Rows from block 2 of a small autoregressive pixel model, named by matrix and row number. Rows with one number belong to one neuron. Each number is 128 + 24 x the weight over its row's rms, rounded and kept within 0 to 255. All counts start at 0. Numbers have three digits each.
After each neuron's rows are labels from the 100 images, of 14976, where the neuron reaches its highest value: "responds to" is what is common among them. Only what is clearly more common there than usual is listed. The data: rendered made-up planets.
# fc1: MLP up (model.blocks.2.mlp.fc1.weight, 768x192), inputs 0-95
# fc2: MLP down (model.blocks.2.mlp.fc2.weight, 192x768, transposed), outputs 0-95

fc1.705:132135131124170114110092132116129164162168106130119154123201135130138158154185091158112165153131129117099140198129071132102122115137148138131115111134114129184132100094127106167120119141086163137147146143114118102135132131099119108151153144120098137114123113120114083102111125081152150132
fc2.705:137136135114101204121115155121116110136122158161175111163142114121124141155152118139097138131140107111105120114155124123131166140162080083123113155097129141094115127140127133116124127116167120131131115129190148113122119151173157097073138124057143133163133149094146152102120124135111125134
responds to: polar caps; cratered rock

fc1.737:158144141142192128081115128131121101121130137128094117115153092138130146158132149155163145142157126122118133133120136125121130147168130103142128111136127140126148098112162116149117061087147144187163140121142117153120160110143212100139093129152107134164138113107156142128121162101095139101
fc2.737:128105144133121152149138135120144097106146124107135147080127121145124117141113099095150105063136153131131139101096117147157127162123130109095145153160115132115102114102146193141160116146101092154153097160102148159127130117100087119135132124111132111097122151127134158113148142123105190113
responds to: rings; gibbous; cracked ice world

fc1.266:125131149138141161105134163095164108121153137129120101126124136127128144146133153145151143065133137125149120081133130104137126158175149105088139115154136112123150126133071132128104133148117101132172119172144133145124119110145175129156122123130159155101109104158124097108052138100126149128
fc2.266:151121094149120093081097126121110154112144107081092135154125156127121130130097081091100132115127109151092119178113134172133106129097131172139132174124103129158117121105100139124154184132143119113078147133125187137130141134108100102118141147124141081059173187096125126175136119108141126126
responds to: gibbous; cracked ice world; cloud-covered world

fc1.633:143108114160128118131118108168147159137128086154113126117105119136131153108142134122100125122116170139117160127083113129136182134109109108117147131144136163162128112139128124173043162131137101148130134122136095105095139160124158155135130155151144165142115184139103105123094119110095110127
fc2.633:126137128131112062131118168120135105126185137134133097155127114100143105076132120126154143172130096142109153138105152111124135151129133115157130115076141143133150141110113107093088155094118136161084128135147124136126181132102135139098125095175132137161157091091107169132113102122137140153
responds to: gibbous; cracked ice world

fc1.141:117122128113117123163078176166173144192178092144158087122105159069120139140152111121183139070108137123132111145126122125108131143125158136087139134139129133174106108090138152124108097114136154156159127178122122117141156119085170124098175108134103129163112102105117093103126152141136159096
fc2.141:124138124146136094155100133173131124142112094146124128097130145112130169154105154151115145148107146133139141127108154113146125096118127160094105120111132146114100121191152158130109168097088157138130067121076087152099124128157117147108125104154107124155135209161155150132101140127167116118
responds to: lava world; crescent

fc1.453:107130113161093135148098127140158140154107065138128133121115106104153141170103132163155144115106124119143125107120120144107144155155114152119129132117134143174098125134115134174130100141122163110105153096141118142124164124095155104132096133132122128181157134125134131098172135124110127113
fc2.453:148169107136101103136162121130137134070077085117105104134113142102115152098105137142110121132132137114127145145178108136152138145145166169118142131159122149169169120160095128102095146086104156147119139152139160143129136147128112124132113117150114120098136128136105115123102136115156104138
responds to: gibbous; cloud-covered world

fc1.321:141117124128144134107124147136143119127177152153066153108136154114139132139136134199111128111147168121138143166121111084137108116144138134032140105149143148088147148153144125118116133125104098152137077133124102162108127099108122148108146112135144162110119128150136068136112145123108135101
fc2.321:146171141111152151136170144106155123149075063114159102116117138166064128089120129101125118175134125168114150129116179179087136124125116126160120148109110146136123096127151102109138044138152112165150115137125140101118130118101101095114091088172121103152149139122148140128112121122187114118
responds to: rings; ocean world; lava world

fc1.177:174105123112164131135087161162117083138152120174128106185168107144166163139083137136123103170132151139097111153134077095113139093139129134110142113093135131128120144092137140105093095141133131122120101132171088108118129174133160119116128152141138129128108130129151086134123116099135146128
fc2.177:097139102141132131137158127132124120126135175132154054098121109146111142154144126145096134124121129146122157199094114172127127128103102129154097146074135145160124138092128129114164126075153123116133151067115134162135122116102145145097120135089141115110142101115124134122082131118134163120
responds to: polar caps; lava world

fc1.186:153147176143176125142152153151110135148161104153133133171146125106109129142110133134126129154158118093123168120123137110100111153125140112170110083134122120132161116122099086101160104129109093119124112135119128140115129064127172140173107151135120129119167099127133139129153085125128176121
fc2.186:129159119109071146184128099130102128117136151139117106126119143142169164115143106172140123081119146112125105112143117159164149151128152109147131126163124116067119141123146129111125162089149118097100122082126124095136138141141168160104119163113080121153095193116139069129116113173121139124
responds to: gibbous; cratered rock

fc1.413:118118097113169136136136088127100102100139110155190131132137135140152129141200074095202131149122136163144164136066130112126166109103095121107165108104112145140120112123132130158116136115099105109137158129168102128091149162154129154141144122127126165112092125092157119083119137129159151128
fc2.413:146131115148092110105132120119115131082106152109088152136161135103106149129148194116105135158138141131088137136150141105131087105154157155126117129104125148173148093099139130168120133137076144164131119151104110160153129136076138113151094092154070111161128093138087090118121125173126107150
responds to: polar caps; moons: three

fc1.397:113105087144114119121160127163090162226108111148107117102127106058130134138128120180127115118140166125140124169115175128137129143166143100107126154129130138130178119155135110150121107124137127171126122168079145180128122084138136147133120143137121156125122091133078142129152121125074103104
fc2.397:159117115143114151103141119147165111147127086147154130176147100123139124163153093127135128178135132104086116196174095132090140155144134150186094130138128121145108151119112120104159166134136135151122149142135136133158140114116140111082123101097129127141143095137095173118102152101112114142
responds to: gibbous

fc1.206:146130129137133158124107114105126098104143111086099126131121130136114110161095166140159144114122132136114118071137145061122082116143144152111162132097145106120110154117121112119168113130097133144162047145161121141115132105132161089159119172129157123101157141164174132131099137121116112117
fc2.206:087144162092129095168141135138113113146123088160114107144124136149138096131128107085169127174149134134176123144121151133098201125119119128162100146135137150119132134095129106116098148120146108124131158109122114100101143159130163095104108124113119109141166100108167106133099144157170142133
responds to: rings; lava world

fc1.326:170096107159123141116111106140126122134144144150118123091143138147163144105150136139159129127125180113129123135121126112099122093196161118082120117121154121126121107103134153135061134172095153149155119088160115197139169107112132156137144141162124157159128130123105116125132137082138101131
fc2.326:136160114103220100145150169108154123116124153105156136087160153111132134099149096098133130109117124101113135114132100183123147127103134110100120162117125107125093166162123130151123069121128123112102150148122170089124127128126170101135138094162121095104150185143121146112110149139160101113
responds to: moons: three

fc1.563:108151121118141174109140162088139118142107107097148091114114167155119149132089111142109137109150117116093084102124183130112111134166136076090158120165125113101144121122152119148119106150107095151143078137134124145095132081128102133183095116132127133095097188149144165119099150126119130146
fc2.563:137138142143095102084131142104119156110110141092111124164136138118137092096139158167130138119160099131134098149137161149119087162115118127142102186115150112122141139151075095090140108135113136093080166122132179100117140136151110140126147143142147125135151112105048109142160099105104142159
responds to: glowing rim; cloud-covered world

fc1.412:131098168148098180151123114125122168114105084122127128128123160129139117100113099143135109148142134098153140122085132133115170117143137133097147100137141149157117107109178154114057128086134124139161101131114085123103170115109140114188124118167148162156107140135152153097158145143114133140
fc2.412:162141089125123107067139117107158126144140140134093124146136111080115152099156118117129123135101077117143112117137158165128127153135162124163109096146132147121166167143106117099139115089125139137152143126171131112165116125148117076101122151139125158127125128105077144116155127092159089108
responds to: ocean world; lava world

fc1.526:163127084165135140113114091165085160197175123167125086121135133120183141114147136180134124125162139119132121185122129168084183103153134093111132130125149113120128088117147108111118121134124105162135095150128120141099126110134127146084102135145118127119141111126133118119126094108114103140
fc2.526:128147154115148137123100160089185113114087165100135163108126130110132102129132116109127124124109080114113129177131119123106113143118162148132138118144119139194147126110126185122174149141102139088147127128108130063126135097123106131154129101119111110128109139145105152124131193146150118104
responds to: moons: three

fc1.359:159142133098134105129111093144107097136177118179133105134173127128142165158177130216111155166125123114108077149114131120094155106120169143146116119137126122147125114140164103122146107100112153113140116131146145113121139128116095093119165114135073133111123114102118140133122150075144165153
fc2.359:131109103125111191106081114168131126184113141145160118157123146144146126142182090145146142139145092141100060092141109113124172135132149114120113134134119117122119135111136102117157137099136137145103138159148124171183125114153122119086169163123138118097125161099158101119087107123124094154
responds to: polar caps; lava world

fc1.244:128123123109137185127152141141105083110064131070154148136140120149122145142121118104136137111122106144131169122151123115100106161122108076126133105135143128132155131127100158152156108173129116102126161129147113120118166152128164049124150112140168106124118136145153109143101174079147146113
fc2.244:100137118138080083094111100111135156123171158123098116160107103161106131131121161074165146136156102135127081140110146104120145133155142130168126150156124128103131084117115127136098123049125123151130105142133097141162125113162161149143089147114121133116144132134104134113136099169097095130
responds to: glowing rim; lava world

fc1.547:134105111157127139176113143155113149164141111174089146114175099101114122135180120129136116110099110110093124165116119158070147154114141140118114113169149134128118106147154129135045154108129120140168134107107122143138130117099123085122134136147143151156117135122155129133087132132124103112
fc2.547:113144170087125121174180132098120135126141091105146111161147132157140072107128132133163122115138141131130139086101131142111130099131131111116105119122108128141148142140106097122097106159149112120176141128095096094138113120166138132127105104142154146145123143108119127133151159134135159125
responds to: lava world

fc1.185:087147123119206127089101143140159110164129126132139116144138113109129154137137113140090158103114102141084078178157113120141088114130131139163163135148108102136133135095129155176111110088087136153160146149121116117145126104098131095139148125145124155093097146157104090105088161085114131098
fc2.185:162097101134134123093135133137165104190090110132098151148112149125136118092126133106124130092129126167132109137125153136110155170128169140103118101148138100084109128164147127156106185105129133112152063163145088111133126108177106152127131103164079130097142129110113126150101099141154158128
responds to: lava world

fc1.423:131143111118127086132130093180144137191157105118127102138112114122150122136136147139144113113099144143122116166091163120086160149118137109161139114132132116106120138152156100091103142143157120151152133121125138102150135132141163143109119064123144124142079135128128096120105103101122140086
fc2.423:122126110163150131127140154072116096112131134155160109132170146117118146129152111116140151164119127120105121125127113136115116131160067102131123136112130103125140089123141127140124145092124132126087135076133148138053194116103114089115089111185123149123156147109123203115124123203138114125
responds to: lava world

fc1.571:105089109148102095154125126164111129183128134194146128146123144149178164145154127166106142148133161132104096162118085119080187093159126082089130138130142143168135097121149119128094117124110147164110135171146100159116121130100149117121156113132110152141095146116122108107094090085110136158
fc2.571:158136131131125130111132160147138142123108130154112151073102176102147141098134091124127136137131134135133164143099165121122133157112124174106133122141138158118129158123124149135187137104157126138073131114118147092120104131099160156089133162139142126142159155146138125147105159119101147131
responds to: gibbous; cracked ice world; cloud-covered world

fc1.289:146111151201090118174081110151147135107137130159103109116107137092147129140131156126114118090135181128162125153109103081147122088129107166108128108130123135120116153143126169097105188130134075121132104129143109155150128127130144139106133119147171143165069103168114093111124108135093159119
fc2.289:116158118094153131115143120123133107143136075114151125142168159206099154169145142098145140165130060125143133155142123121123160113111073127148119148094132127153134096086138096105170074096121118146115137098122135110152130132121149106100156128156110126126182126104174124110142169107120087132
responds to: moons: three; ocean world

fc1.652:078103158137112124172090129144155087146156137194135124143152130108136120147154129193133112103107135113131101116117116123129134087121114166100134116166119114129106134140112180117121108131117140129123150117158059140124147150134137139067146124156106147128121123114157105108113155136136127114
fc2.652:081098116121100196114121140136151135139103122091127171151125110157105099136134099147155122088149148193139149098116115129096111115129141193104123148086103132121096125126144130109107130106132122109126115136115125154152122125139153150142111116151137145087135130113115101113167092123099086104
responds to: ocean world; full

fc1.320:131111146089183187115086158118149093118132117148149154089183147116129152102164101158149122131118113129160090158110091147129125123099133124124140121130102128194123112133130111183107130093099134145154139106164131111120128119129113119128115082168114153134053131117100172099090123103148148109
fc2.320:123168119106115128125107142099082126144144120148149135173121128140136143141139152104118154158139131122090109100163152115089152125129107143109115087110149091139140094129142109098116146120142143127095117081136148118138161103127159114142131131108137099155133129118144128091088110170161099127
responds to: glowing rim; half lit; cracked ice world

fc1.348:141119124150160154125100118136207093137121135123134127134135102091133146125121150158099134121112114167098105123145118100134120142138129107141175101127125132124149133111157167134135131139140099141110058160178128105094134164103111161097074151118140157099068124178122104120080112104130098108
fc2.348:108154146086126126138156116115141145103163078065154088127106145138163098134119160140134117095118122127090151133102157106143136099132079150162127137128157136099102106147139133107060144131089131128131121139146138159099108116164140129101151090116139120135147135130145152121122113156092134125
responds to: ocean world; full

fc1.88:094123115110122158134103192149149169171148122140137126140124096133127152176152055147138095115109171105136091111147128139097138143114161147094114120158136124174124108115123134133117077120133173170135124142124122147130186108057147117122125133162156122130116149155115113120108137130148141086
fc2.88:130156113130143088113096132125110149111166088127155135144160145134113138184128151119130128138135099136112173112173139127087156090128128137113073102097116119119150122125155146119097118144111167119171112129097167126193120106168089134107152101105100116118120154086135148129138119119095136093
responds to: lava world

fc1.236:158116110118136126101111138103113121163167136182101102159174134102159136120131123180161112131141122122097156173149098123129128148153157115125125112113133139118149134122176133130092112120142129111127127126166127179114126087137121089143063105135094127122075115096125094142116146104100160137
fc2.236:118100115182126092103094097164096167109129115108147108095107093159169147141128145160136123137146130113101106166133143110159129159131124095155127104102136113161110152099176113135086111131179096165131173107142125117135148114131125149124116162109174110116118145121180152146118090088159098118
responds to: gibbous; banded gas giant; cloud-covered world